Rows from block 7 of a small sound classifier, named by matrix and row number. Rows with one number within an expert belong to one neuron, the router's apart. Each number is 200 + 30 x the weight over its row's rms, rounded and kept within 0 to 999. All counts start at 0.
After each expert's rows are labels from the 100 clips, of 14976, where the router gives the expert most weight on average: "strongest on" is what is common among them. Only what is clearly more common there than usual is listed. The data: two synthetic voices taking turns or overlapping, over music, noise or silence. In brackets: how many of the 100, against the usual share in percent.
# router: slot weights (model.blocks.7.mlp.router.weight, 64x192, trained with AdamW), inputs 96-191
# gate: expert gate (model.blocks.7.mlp.gate, 32x96x192), inputs 96-191
# up: expert up (model.blocks.7.mlp.up, 32x96x192), inputs 96-191
# down: expert down (model.blocks.7.mlp.down, 32x192x96, transposed), outputs 96-191

# expert 8
router.16,188,221,192,203,211,227,180,189,203,200,203,247,197,130,211,199,231,207,270,154,166,211,222,200,134,236,168,183,212,156,210,157,213,191,225,200,172,225,164,188,212,271,213,196,115,198,235,234,203,229,223,168,193,211,181,198,166,179,191,143,197,192,140,262,156,169,190,215,248,202,209,194,172,272,166,174,218,179,139,185,188,246,212,239,213,263,198,212,189,232,237,223,219,228,209,243
router.17,170,235,187,201,251,173,218,227,178,175,213,217,246,185,214,172,160,232,272,149,170,230,194,191,132,184,147,162,182,149,227,168,188,150,226,207,216,195,209,202,262,272,195,190,182,233,228,232,194,215,163,200,211,250,203,178,178,217,217,168,203,150,156,211,218,163,212,188,197,202,207,228,210,257,187,226,246,214,146,185,253,200,192,241,185,235,191,220,187,183,234,181,221,269,193,234
gate.0,190,201,212,214,217,240,203,224,153,194,179,231,202,246,161,195,284,204,201,196,185,168,213,200,162,194,189,256,177,219,150,180,194,212,167,226,215,190,172,202,185,212,218,238,208,166,243,231,237,224,255,190,199,224,195,189,242,230,239,203,155,129,203,183,150,193,193,201,188,191,253,214,240,189,198,169,238,197,209,194,186,203,204,239,239,138,204,201,175,204,235,214,154,189,177,237
up.0,165,214,193,209,166,230,223,227,208,221,188,180,174,258,179,153,247,169,220,164,249,187,228,179,213,167,225,229,263,172,196,179,200,207,176,254,223,178,189,155,207,186,224,218,239,190,229,221,252,234,216,227,201,223,214,231,244,182,209,190,216,197,267,172,152,160,229,193,197,169,177,268,135,206,117,180,176,214,207,220,175,268,206,246,168,198,186,243,168,161,190,202,153,244,161,192
down.0,264,191,241,168,217,192,234,214,217,247,181,189,206,224,199,199,220,200,205,172,181,248,243,209,186,181,206,212,213,221,181,152,173,178,152,203,223,149,219,199,159,215,196,159,175,185,207,217,202,214,216,210,155,201,235,239,197,219,191,232,224,174,215,159,233,226,256,228,160,202,202,187,199,195,182,202,149,184,202,279,183,229,185,163,232,175,140,192,239,200,244,233,186,234,190,232
gate.1,206,118,215,167,181,191,196,170,165,203,204,258,222,190,178,187,218,204,205,180,222,186,186,188,154,196,206,211,212,258,226,221,170,179,146,172,255,117,171,173,232,205,240,176,219,194,245,169,188,232,283,148,168,161,181,217,207,177,224,196,194,221,197,155,218,217,164,238,224,222,237,145,169,210,185,142,214,221,235,180,176,193,203,225,227,193,208,201,211,199,172,222,174,150,262,212
up.1,255,198,208,252,180,170,259,205,200,235,182,166,164,208,248,207,154,219,211,222,208,219,198,224,207,191,266,227,180,234,222,178,249,264,184,173,180,181,152,192,206,223,175,122,174,129,215,255,201,228,172,260,249,206,151,223,205,163,212,168,213,202,198,184,160,162,189,237,225,163,186,176,253,189,218,179,197,212,145,193,223,188,182,226,164,238,177,207,215,195,182,240,165,215,192,195
down.1,197,202,232,170,167,188,221,203,167,172,185,209,167,250,216,209,193,191,207,264,214,175,213,188,224,227,184,254,139,152,208,215,222,201,160,211,202,139,174,230,189,185,174,169,250,204,216,202,149,236,177,291,175,235,215,168,209,177,212,194,213,180,181,258,185,167,254,180,187,186,223,210,187,218,200,198,180,140,232,156,223,203,198,144,198,191,183,197,280,211,218,158,182,221,169,176
strongest on: music (72 vs 33.4); second voice: none (43 vs 20); mains hum (32 vs 5); clipping (27 vs 8.2)

# expert 0
router.0,173,213,178,178,283,187,265,231,192,158,230,227,275,206,164,210,235,208,204,195,205,215,178,245,221,182,203,160,199,209,212,166,173,209,206,188,227,172,224,164,160,193,151,186,217,225,210,273,189,197,257,239,167,209,230,204,227,237,198,243,199,234,233,171,166,247,168,173,170,158,177,239,146,184,144,217,190,198,231,268,234,180,139,225,223,186,184,175,205,214,207,195,233,232,146,175
router.1,172,208,205,252,212,215,185,227,148,236,201,222,204,146,195,211,233,188,226,197,185,217,258,228,174,189,208,185,168,213,212,167,217,198,164,213,208,202,157,215,230,269,200,139,208,193,213,228,179,242,282,221,247,186,161,245,213,174,177,220,166,221,209,199,160,189,148,214,212,169,206,191,194,212,161,164,175,216,180,236,202,219,130,176,180,183,211,216,192,232,165,174,213,227,179,220
gate.0,207,258,211,242,208,192,184,221,218,165,163,188,175,195,188,204,264,215,174,214,224,227,191,199,239,240,257,204,251,190,188,164,187,237,198,163,192,186,170,203,212,157,180,217,176,212,208,218,217,173,167,198,216,211,251,203,236,212,196,184,217,169,165,165,150,205,147,207,180,141,239,115,175,241,163,216,197,205,180,216,226,248,220,202,200,143,231,179,170,223,182,212,177,175,159,242
up.0,193,186,196,260,165,215,176,200,213,225,196,204,226,159,212,195,260,205,214,200,199,188,223,218,217,194,177,206,179,257,200,212,242,208,168,200,226,153,195,174,181,246,125,224,257,191,215,199,235,217,247,231,210,190,197,205,169,171,218,175,219,184,272,249,210,141,198,211,196,227,131,183,188,178,261,177,172,181,210,179,197,195,213,166,223,215,204,211,211,196,165,203,210,212,213,179
down.0,199,151,188,208,183,176,144,208,145,153,171,188,167,253,215,214,233,180,202,232,211,236,176,211,211,215,167,217,183,196,189,261,193,197,195,209,197,227,180,186,111,162,201,206,242,188,180,178,189,236,218,215,239,226,228,208,211,194,255,197,225,187,174,222,186,220,189,186,201,206,217,147,173,217,223,204,279,144,245,163,222,199,175,213,151,155,173,228,209,156,190,223,163,176,216,208
gate.1,223,165,221,183,186,169,228,210,151,242,167,180,214,218,168,203,244,173,172,197,127,223,194,180,203,194,217,156,173,173,195,164,240,271,253,215,253,157,205,203,229,229,180,236,186,225,194,215,153,166,211,273,177,260,176,226,196,188,193,221,249,220,209,206,201,216,221,236,194,177,165,216,224,165,243,227,210,206,234,187,200,251,172,267,215,148,178,248,199,150,209,210,195,197,197,200
up.1,233,163,268,168,161,166,209,205,153,225,226,153,224,219,205,183,234,179,205,185,175,193,180,194,184,236,192,139,189,198,176,174,207,237,216,225,228,173,174,201,224,213,189,193,208,195,197,166,177,154,221,292,184,263,194,178,221,186,200,231,223,221,150,278,181,195,251,220,208,197,207,217,177,157,235,178,208,235,208,217,225,311,174,241,201,152,182,224,207,143,198,214,200,189,166,206
down.1,232,235,178,192,204,200,193,166,208,248,150,218,227,195,247,171,130,218,241,192,198,210,226,161,185,192,212,252,163,210,230,144,173,204,241,249,227,205,230,221,141,195,158,177,197,236,159,185,206,213,183,181,174,228,201,191,234,179,170,173,206,251,249,184,176,173,209,183,181,162,183,244,187,204,229,198,176,266,206,200,207,200,169,154,203,255,228,181,191,179,188,163,247,229,180,157
strongest on: high voice (81 vs 40.3); second voice: high voice (76 vs 20.1); reverberation (65 vs 34.8)

# expert 20
router.40,169,238,180,210,227,149,200,227,181,156,211,206,181,222,168,167,179,206,199,198,196,139,244,226,241,220,210,192,177,137,175,255,210,189,232,248,235,196,201,199,185,224,249,189,208,174,166,200,162,267,190,226,161,186,245,202,158,173,221,244,221,202,170,186,220,204,198,225,234,204,202,177,224,212,201,245,207,178,165,234,174,187,180,190,229,201,192,157,163,189,230,195,174,178,201,275
router.41,149,238,167,217,233,184,210,214,146,179,153,200,210,200,166,151,181,237,193,183,218,137,260,210,262,227,225,210,178,152,167,227,240,165,217,224,217,208,185,174,202,218,239,171,230,151,155,221,206,227,206,206,171,193,216,194,168,172,218,233,250,212,186,205,224,212,213,216,226,205,202,186,210,194,253,223,193,171,209,204,168,180,173,203,227,174,196,151,171,199,185,189,148,156,246,274
gate.0,272,173,205,203,159,234,160,259,226,166,194,181,220,221,165,157,176,208,262,241,172,197,220,224,201,247,228,205,155,141,213,198,152,155,165,135,190,209,283,173,233,206,171,198,220,186,241,179,199,183,215,211,190,208,209,182,229,214,187,206,215,206,218,183,213,163,174,149,168,190,165,225,152,184,228,201,179,199,222,174,223,182,194,201,190,186,202,183,235,227,203,229,226,213,202,179
up.0,240,242,159,187,205,216,146,190,191,167,224,205,205,281,175,172,166,183,215,232,170,187,198,235,246,227,229,210,190,203,191,193,179,196,135,166,152,270,203,232,173,171,179,253,211,183,200,202,251,246,223,181,229,199,177,222,218,181,176,214,198,247,215,185,198,224,191,228,207,211,182,248,225,179,175,177,189,176,182,218,230,170,226,222,213,181,188,209,267,199,184,220,209,193,172,196
down.0,135,165,249,212,139,194,145,169,224,157,240,181,234,175,181,147,192,192,245,219,216,191,184,191,211,249,187,175,209,213,186,229,216,304,195,186,204,205,179,199,161,200,176,228,202,171,176,178,182,195,166,195,223,225,234,190,244,203,195,186,151,213,159,198,214,175,234,215,185,215,206,180,191,174,236,189,191,142,156,230,229,188,231,254,253,150,195,207,187,222,169,171,218,170,211,260
gate.1,178,191,197,188,209,183,175,198,196,263,196,176,193,161,164,197,232,141,190,167,230,186,192,236,156,208,171,152,182,212,219,180,197,174,240,233,192,213,194,194,213,196,229,100,246,226,242,193,191,210,291,146,186,178,238,218,202,169,187,158,218,233,189,237,224,175,193,203,202,182,210,240,196,240,169,244,194,251,181,177,178,218,187,240,213,199,205,237,174,170,189,152,213,206,212,217
up.1,184,146,187,156,190,168,204,147,217,253,219,183,175,130,182,191,236,176,194,186,243,168,227,207,216,209,153,172,197,211,175,206,220,205,227,270,203,170,146,196,243,179,222,189,205,231,202,234,219,229,216,203,187,138,232,252,218,186,190,173,163,206,264,232,161,198,178,226,231,153,196,207,221,255,135,203,191,244,209,205,140,227,216,165,200,160,144,227,168,190,195,175,210,233,183,227
down.1,190,207,239,196,229,239,256,209,157,189,142,218,216,214,164,221,189,207,234,203,227,135,195,278,205,162,205,220,207,181,211,224,199,238,155,234,205,207,146,235,241,235,253,232,171,151,154,171,192,220,191,183,124,224,202,186,208,155,183,228,141,167,233,196,221,232,201,201,210,244,165,253,257,205,179,199,216,204,178,238,196,192,217,187,178,167,178,188,225,245,141,201,235,155,154,202
strongest on: high voice (84 vs 40.3); low voice (67 vs 40.2); reverberation (63 vs 34.8); second voice: high voice (56 vs 20.1)

# expert 17
router.34,177,263,172,240,189,211,201,140,192,245,198,205,217,145,178,186,248,195,241,184,160,221,217,164,146,243,134,225,223,176,186,213,223,181,234,222,191,179,183,198,209,231,208,208,157,237,207,247,241,140,255,231,255,179,175,221,192,224,238,148,233,217,192,247,164,190,173,223,234,269,209,164,199,253,236,126,202,243,228,193,218,195,152,224,209,252,228,224,225,230,187,169,167,219,231,217
router.35,217,186,183,168,255,231,211,239,202,230,252,269,241,211,254,209,197,167,245,197,221,268,216,257,197,176,233,177,162,221,263,180,180,156,157,241,225,150,233,223,178,222,168,189,201,228,220,256,196,231,244,215,199,183,210,184,246,191,161,244,230,248,212,171,188,208,186,141,171,175,202,216,160,198,162,208,190,202,187,238,222,200,147,174,212,166,233,193,187,190,177,196,243,227,179,185
gate.0,213,178,232,139,178,155,185,224,150,218,225,258,226,187,194,268,234,214,149,205,229,199,233,188,159,220,233,205,174,200,177,172,212,234,173,254,216,245,212,214,154,169,215,182,240,199,244,229,238,221,261,183,237,211,209,203,174,180,150,135,214,155,232,190,218,155,201,172,191,177,187,154,152,180,129,162,223,153,193,260,198,148,199,211,164,214,206,207,198,174,242,220,210,187,222,218
up.0,214,178,156,245,196,213,210,180,198,211,206,169,200,185,154,155,204,164,211,189,183,143,213,204,252,211,202,225,219,210,163,178,246,159,235,189,183,141,195,175,216,247,182,196,154,188,156,182,152,209,209,187,202,195,199,199,184,242,237,244,184,237,190,188,180,218,238,225,212,172,179,242,233,200,219,201,185,251,203,148,208,257,157,149,187,173,213,198,217,194,193,181,201,200,177,190
down.0,184,199,162,193,205,194,189,163,229,228,181,223,216,231,136,173,146,201,221,222,188,203,213,223,204,176,177,204,203,179,226,189,203,151,187,190,240,215,180,210,168,227,250,229,224,185,175,202,181,157,186,154,133,217,180,182,177,221,204,167,196,218,182,182,197,151,222,185,196,185,144,285,265,201,166,182,165,166,166,210,201,141,187,156,193,174,197,243,216,212,199,224,199,197,181,141
gate.1,218,182,174,170,215,234,200,188,173,210,192,256,167,243,211,174,208,172,196,218,200,214,225,199,199,211,211,211,195,236,247,233,210,189,219,202,283,151,214,152,154,195,247,190,164,205,216,185,188,197,210,180,182,248,223,126,179,178,232,205,249,206,201,226,150,190,123,230,204,189,236,208,234,157,141,168,299,138,228,206,220,252,204,240,162,240,187,225,229,187,274,160,195,207,206,198
up.1,201,250,221,182,220,186,230,202,162,191,278,208,202,246,193,184,234,135,176,217,188,213,230,167,221,194,217,164,148,204,218,152,223,248,202,207,223,177,179,176,194,197,255,209,200,203,180,196,211,199,234,263,201,270,170,200,167,209,203,186,200,219,171,174,171,206,178,174,220,205,188,198,158,193,244,190,265,185,220,184,171,191,172,182,159,175,163,193,232,243,197,208,206,200,184,206
down.1,235,160,175,197,199,199,230,240,191,191,254,196,223,162,173,173,202,157,191,174,185,165,233,198,181,171,194,266,216,234,201,228,197,237,182,235,200,215,163,213,164,253,200,233,174,254,235,241,188,191,184,126,157,172,222,214,219,155,208,188,233,237,180,181,165,243,223,197,242,211,142,233,196,190,222,197,238,179,160,184,219,180,157,210,226,197,200,217,191,180,201,212,213,221,190,218
strongest on: child-like voice (93 vs 40.3); second voice: child-like voice (90 vs 20.2)

# expert 28
router.56,202,193,202,178,233,204,214,237,158,186,260,205,224,207,216,206,183,165,280,203,172,285,173,218,201,165,144,140,177,206,200,136,166,146,213,214,164,170,240,206,193,192,179,188,221,246,233,240,185,230,205,188,224,218,246,151,206,262,170,202,215,230,220,165,170,189,198,178,146,166,223,192,170,231,148,234,197,226,194,162,256,187,151,190,199,186,202,189,204,168,205,197,247,285,141,161
router.57,193,208,210,145,219,214,175,235,164,208,221,232,210,220,252,210,187,194,318,210,139,276,197,239,198,199,170,189,149,177,213,156,188,155,207,224,197,173,231,241,189,202,149,206,166,220,229,251,175,241,199,207,246,233,222,189,193,264,162,191,180,183,202,161,208,196,206,184,141,182,207,187,160,199,144,214,187,208,146,164,251,210,194,197,194,191,220,236,212,170,221,199,222,262,158,211
gate.0,184,261,187,218,216,191,175,189,232,212,169,209,193,153,240,196,230,213,229,135,207,178,226,188,206,191,215,198,152,193,229,146,170,212,208,213,173,254,192,153,181,258,207,243,251,202,240,144,238,178,196,144,205,195,198,121,164,188,245,179,201,187,194,198,212,189,189,187,238,221,208,283,204,169,194,209,224,213,203,204,176,187,164,201,187,230,206,188,282,198,218,147,240,167,175,169
up.0,225,215,223,173,169,176,213,169,162,240,185,204,193,195,231,210,178,216,235,232,230,181,248,183,178,212,149,223,196,193,225,196,210,166,234,188,156,208,180,173,147,167,211,191,184,235,204,155,157,176,238,216,184,220,257,258,174,176,166,196,210,177,196,221,230,194,158,196,198,206,127,202,212,233,205,224,206,231,206,178,142,213,185,199,211,155,226,244,203,194,264,221,204,219,183,164
down.0,194,226,200,171,211,137,235,164,212,254,173,179,270,148,271,187,185,124,169,147,241,228,204,232,167,177,197,196,169,169,225,169,229,260,137,225,204,200,206,196,194,202,127,187,221,225,255,182,182,208,154,220,227,182,191,163,199,227,174,197,239,262,180,218,173,199,232,179,181,220,213,277,192,186,244,205,256,210,188,206,254,216,227,193,171,201,277,192,166,160,192,174,199,231,199,193
gate.1,177,223,190,262,189,185,207,173,198,280,194,164,201,158,126,247,225,224,228,199,154,168,235,141,233,184,202,179,231,228,154,223,206,180,213,200,197,216,200,225,168,222,171,241,182,164,168,200,201,184,136,230,209,210,206,230,161,182,218,166,199,173,190,213,211,223,185,217,249,217,192,190,261,201,186,185,172,187,174,151,235,166,195,179,219,195,176,226,170,158,171,238,183,221,240,227
up.1,187,187,202,210,177,185,221,179,220,195,224,175,169,217,220,192,186,204,206,187,133,219,209,200,210,186,229,203,232,235,173,234,152,196,219,198,207,164,183,251,144,117,208,165,154,197,214,169,276,235,150,170,173,205,224,207,200,241,184,224,217,199,241,242,144,222,231,248,156,222,220,141,160,177,222,142,176,174,219,174,223,220,228,211,193,186,180,212,205,199,166,193,170,212,268,177
down.1,168,202,193,166,185,198,175,201,183,172,159,194,237,179,184,121,230,188,168,214,208,196,165,179,171,202,238,230,215,260,171,181,168,231,214,192,214,265,187,209,234,259,162,233,168,179,209,163,200,177,183,189,185,123,220,213,218,260,191,176,242,154,201,216,198,183,185,210,213,201,172,171,190,177,227,178,247,182,190,171,252,171,203,221,226,151,219,222,155,158,175,206,187,160,171,205
strongest on: music (86 vs 33.4); second voice: none (51 vs 20)

# expert 26
router.52,184,206,233,216,199,235,189,164,231,208,221,202,210,193,198,190,209,196,241,158,113,220,205,135,212,227,163,202,165,154,164,200,202,180,188,220,213,185,179,215,220,211,166,199,202,192,218,221,221,196,203,232,230,209,178,239,177,187,232,166,193,205,189,218,176,247,225,248,237,243,174,167,154,258,220,227,213,254,200,223,239,221,170,190,142,190,246,236,216,206,231,166,171,220,221,233
router.53,184,215,216,228,209,215,197,130,228,228,219,187,186,201,166,187,207,219,222,199,159,184,226,130,256,210,156,218,156,198,165,189,241,152,195,252,187,213,180,222,227,211,164,217,208,248,221,224,205,181,240,248,249,188,159,255,186,211,234,182,201,163,220,202,194,247,193,242,229,224,161,146,190,230,234,229,159,271,226,206,239,246,134,169,182,205,215,193,198,203,236,181,169,239,198,205
gate.0,207,159,239,173,178,211,233,177,215,164,207,213,194,153,170,208,179,146,165,218,178,197,172,251,216,270,193,227,138,234,135,175,200,284,213,184,212,226,152,180,225,200,232,202,223,187,176,214,190,185,218,226,192,162,217,218,123,190,183,213,157,217,142,218,200,218,114,191,194,211,225,249,195,222,144,195,211,230,198,251,166,150,202,211,193,202,221,246,186,234,238,200,206,168,190,189
up.0,194,222,161,234,206,173,189,225,173,207,174,176,192,259,223,199,189,245,234,198,212,215,234,159,152,133,211,186,258,185,240,207,191,124,179,209,205,179,243,213,172,223,160,197,153,242,196,174,192,227,171,170,189,222,191,190,298,214,220,223,243,219,267,194,216,185,255,217,216,185,184,159,203,178,241,186,189,175,234,183,222,258,220,212,190,194,165,176,215,183,169,183,200,203,228,192
down.0,202,218,196,178,207,222,217,180,205,192,150,226,266,244,221,191,208,211,247,203,177,184,232,226,215,216,163,248,158,195,231,290,248,180,236,212,196,226,137,214,212,162,198,121,200,170,231,170,192,173,179,238,167,169,150,240,244,211,209,209,208,203,241,215,234,207,200,219,244,238,235,278,233,166,230,166,170,165,188,164,186,203,193,247,190,192,241,229,205,201,212,215,209,147,231,213
gate.1,210,163,180,206,216,217,185,174,214,194,195,217,225,231,176,243,224,166,173,196,187,250,131,225,184,206,246,150,243,226,214,187,146,193,224,189,182,211,238,191,212,172,148,140,223,221,210,209,229,212,182,171,175,176,267,177,244,215,181,202,237,197,238,155,265,155,176,234,174,165,190,201,215,202,200,148,238,190,216,249,197,157,196,187,224,232,187,224,248,168,157,184,175,184,221,167
up.1,224,215,232,209,152,155,254,248,174,186,205,193,221,238,227,223,198,179,220,216,248,225,222,192,181,174,224,205,146,188,183,194,196,155,131,226,189,251,167,234,261,269,191,203,218,206,164,187,172,205,160,224,224,167,186,209,233,141,199,197,172,162,225,204,210,221,208,195,212,218,185,172,195,237,222,197,187,208,214,201,181,169,179,250,227,170,250,190,209,242,222,177,218,186,170,270
down.1,200,192,200,170,229,203,193,194,160,264,145,211,184,237,187,234,250,208,149,161,218,220,202,182,206,175,178,200,217,165,214,211,175,225,203,170,208,133,232,177,213,188,243,117,163,185,144,193,164,208,179,226,278,226,157,210,232,173,197,207,190,184,158,230,168,203,215,215,206,216,205,252,200,195,244,189,178,156,197,175,202,163,194,216,213,146,174,195,221,241,228,202,237,154,179,184
strongest on: second voice: none (92 vs 20); background: none (82 vs 32.3)

# expert 4
router.8,181,194,192,209,222,227,140,182,197,248,215,188,193,202,189,187,186,266,178,203,239,142,242,183,216,188,172,193,164,225,154,165,170,154,218,219,231,222,254,182,211,172,174,240,219,204,191,167,215,187,155,196,183,193,222,173,196,157,197,183,266,253,191,164,212,185,203,213,223,188,194,218,281,176,255,243,245,170,188,174,205,158,203,166,216,169,202,175,160,183,194,197,151,203,233,135
router.9,177,168,188,175,194,211,170,211,215,207,224,195,217,220,239,162,180,239,242,235,190,183,174,213,226,199,184,170,154,250,177,155,148,156,236,211,183,235,219,202,208,166,205,264,261,244,223,193,214,202,182,214,200,212,216,170,184,204,172,159,210,202,170,145,225,180,158,198,189,177,176,225,249,219,210,242,210,171,172,197,203,163,206,155,206,160,162,185,217,183,201,234,212,172,214,137
gate.0,204,225,189,224,236,207,193,128,232,163,208,223,197,197,285,222,236,209,208,218,209,190,189,173,207,207,182,172,198,263,188,185,250,235,180,144,205,177,183,172,197,237,197,184,232,166,217,225,197,169,209,215,209,190,182,197,195,284,210,235,162,192,167,153,68,177,186,196,138,212,188,229,176,215,234,205,179,230,205,274,207,216,173,212,240,177,215,244,266,202,174,217,210,175,191,181
up.0,247,177,256,245,171,212,181,236,217,136,210,160,209,253,180,185,209,207,221,239,195,143,231,162,191,271,234,252,186,182,244,225,202,195,235,230,192,196,226,181,215,203,193,211,211,214,128,183,182,190,219,215,212,175,229,200,197,153,180,143,216,195,201,239,236,182,210,204,172,176,164,224,147,191,200,253,242,171,247,200,219,189,176,212,237,176,235,229,154,164,194,162,231,201,190,245
down.0,244,153,171,188,141,243,210,210,139,167,227,242,213,221,174,221,196,240,190,202,188,192,180,212,219,195,213,222,168,213,258,244,182,226,183,209,210,150,175,163,173,189,225,174,217,213,195,207,205,221,213,205,237,174,233,205,234,181,252,184,221,232,207,233,163,181,248,193,214,171,140,221,191,204,197,192,217,195,267,239,171,195,152,193,225,216,262,207,188,205,185,226,232,190,203,253
gate.1,204,202,209,232,191,188,208,198,184,202,130,271,195,152,185,195,212,207,229,187,184,219,223,220,158,249,182,189,189,174,209,199,202,177,224,171,180,160,184,231,225,222,211,112,172,189,178,212,216,224,148,233,184,259,162,180,210,238,188,177,215,169,245,203,200,158,184,206,224,179,194,201,263,224,142,201,216,203,182,192,208,199,175,179,253,200,209,176,257,218,169,164,198,207,176,240
up.1,190,160,187,209,201,221,244,148,163,218,226,242,241,264,222,182,211,284,181,171,181,179,195,175,217,155,160,220,217,166,177,237,235,153,162,187,126,217,228,219,195,238,200,204,177,216,159,199,218,223,197,252,198,219,195,161,163,190,231,214,233,189,173,225,185,181,203,249,152,189,208,173,180,206,204,166,227,160,221,218,159,216,192,172,164,198,170,147,200,172,194,204,169,164,204,222
down.1,212,168,214,126,215,212,191,189,176,147,203,159,200,155,221,211,153,191,184,203,214,217,246,175,197,170,211,196,182,265,212,176,221,218,206,234,195,189,204,228,154,176,220,241,248,161,217,169,253,219,210,248,164,233,182,179,173,196,160,218,187,235,277,182,182,201,249,246,177,163,203,104,212,236,198,235,233,179,184,256,193,208,181,179,187,204,207,180,190,225,163,201,167,196,199,213
strongest on: second voice: none (85 vs 20); low voice (73 vs 40.2); first voice: low voice (68 vs 25.2)

# expert 10
router.20,181,223,204,200,191,176,180,198,206,180,213,179,185,189,178,167,163,196,215,210,186,228,252,203,195,238,158,214,205,226,220,164,169,130,212,216,186,224,175,230,210,230,214,185,177,156,174,209,219,218,202,196,172,234,236,221,181,180,182,174,141,175,165,233,218,157,196,193,231,178,210,241,205,282,153,186,135,267,179,191,173,264,205,181,201,211,167,236,192,216,241,210,248,239,175,249
router.21,199,224,183,229,205,172,205,160,196,214,213,210,184,160,205,177,190,191,233,213,192,234,234,185,202,258,155,223,204,204,197,149,188,152,206,213,164,200,138,232,209,239,227,181,165,162,168,226,215,236,254,182,167,241,222,215,173,187,222,184,154,195,192,241,214,147,213,194,233,176,202,228,198,271,159,177,144,276,169,181,197,275,193,187,194,200,178,227,183,204,223,184,228,231,186,204
gate.0,237,201,210,234,216,247,230,195,202,246,193,191,174,229,249,217,235,184,189,176,211,225,250,185,210,209,229,209,206,207,200,143,212,200,205,139,197,264,213,156,180,210,176,193,178,227,211,243,171,228,214,211,167,177,141,252,225,183,178,254,174,155,270,216,177,159,236,232,180,196,212,238,264,136,221,160,163,183,193,154,158,147,176,193,181,197,248,205,216,172,169,199,187,218,232,175
up.0,164,219,165,203,222,172,204,195,185,146,197,208,149,155,172,193,125,201,197,272,158,210,203,180,190,233,197,212,140,216,270,184,165,219,220,150,143,204,201,227,198,189,257,175,184,164,226,235,218,218,182,108,232,181,263,174,179,244,206,227,183,239,195,205,215,212,179,205,223,193,239,211,187,193,268,186,232,200,222,177,245,217,208,162,185,163,180,217,207,142,171,184,195,129,222,170
down.0,224,170,223,224,178,201,178,173,139,170,213,159,235,197,185,224,213,176,231,208,172,220,235,172,203,196,176,186,159,181,260,163,198,247,155,248,217,194,240,200,192,292,242,198,194,261,187,225,194,240,203,195,233,199,218,197,167,149,140,202,201,205,246,208,261,218,274,159,191,171,206,199,213,183,171,239,280,235,200,193,217,142,224,201,204,189,171,173,185,220,187,207,161,242,268,164
gate.1,198,182,201,226,198,245,179,190,220,195,207,176,192,220,186,194,230,237,222,213,204,237,206,164,203,243,227,240,167,213,148,240,201,189,214,177,218,184,169,209,259,180,130,193,147,223,194,173,212,187,204,238,194,244,171,208,196,224,246,165,162,238,129,227,212,233,153,231,165,154,134,204,169,204,171,198,123,201,197,222,231,178,194,190,221,234,199,220,226,183,183,224,227,226,240,236
up.1,178,237,246,216,201,198,167,187,178,245,215,211,196,252,255,195,168,190,189,233,144,183,236,177,199,161,172,170,201,216,207,184,211,209,221,194,237,170,194,251,153,236,214,171,201,182,222,192,178,207,227,212,225,176,226,206,210,153,197,222,173,212,256,134,198,148,181,194,223,237,239,203,195,195,236,232,218,218,171,241,175,132,194,142,195,212,174,178,234,228,184,139,173,211,209,129
down.1,219,233,240,181,236,133,206,202,167,158,214,207,204,191,160,188,164,260,177,234,238,226,201,217,234,131,181,199,230,169,129,148,178,158,182,194,239,161,186,183,192,260,185,234,217,178,172,226,147,219,242,221,130,210,204,200,204,213,180,196,177,242,196,205,176,191,245,197,222,195,216,214,216,192,229,198,236,173,187,226,265,223,196,131,221,216,199,200,141,172,206,167,160,173,221,188
strongest on: music (77 vs 33.4); second voice: none (68 vs 20)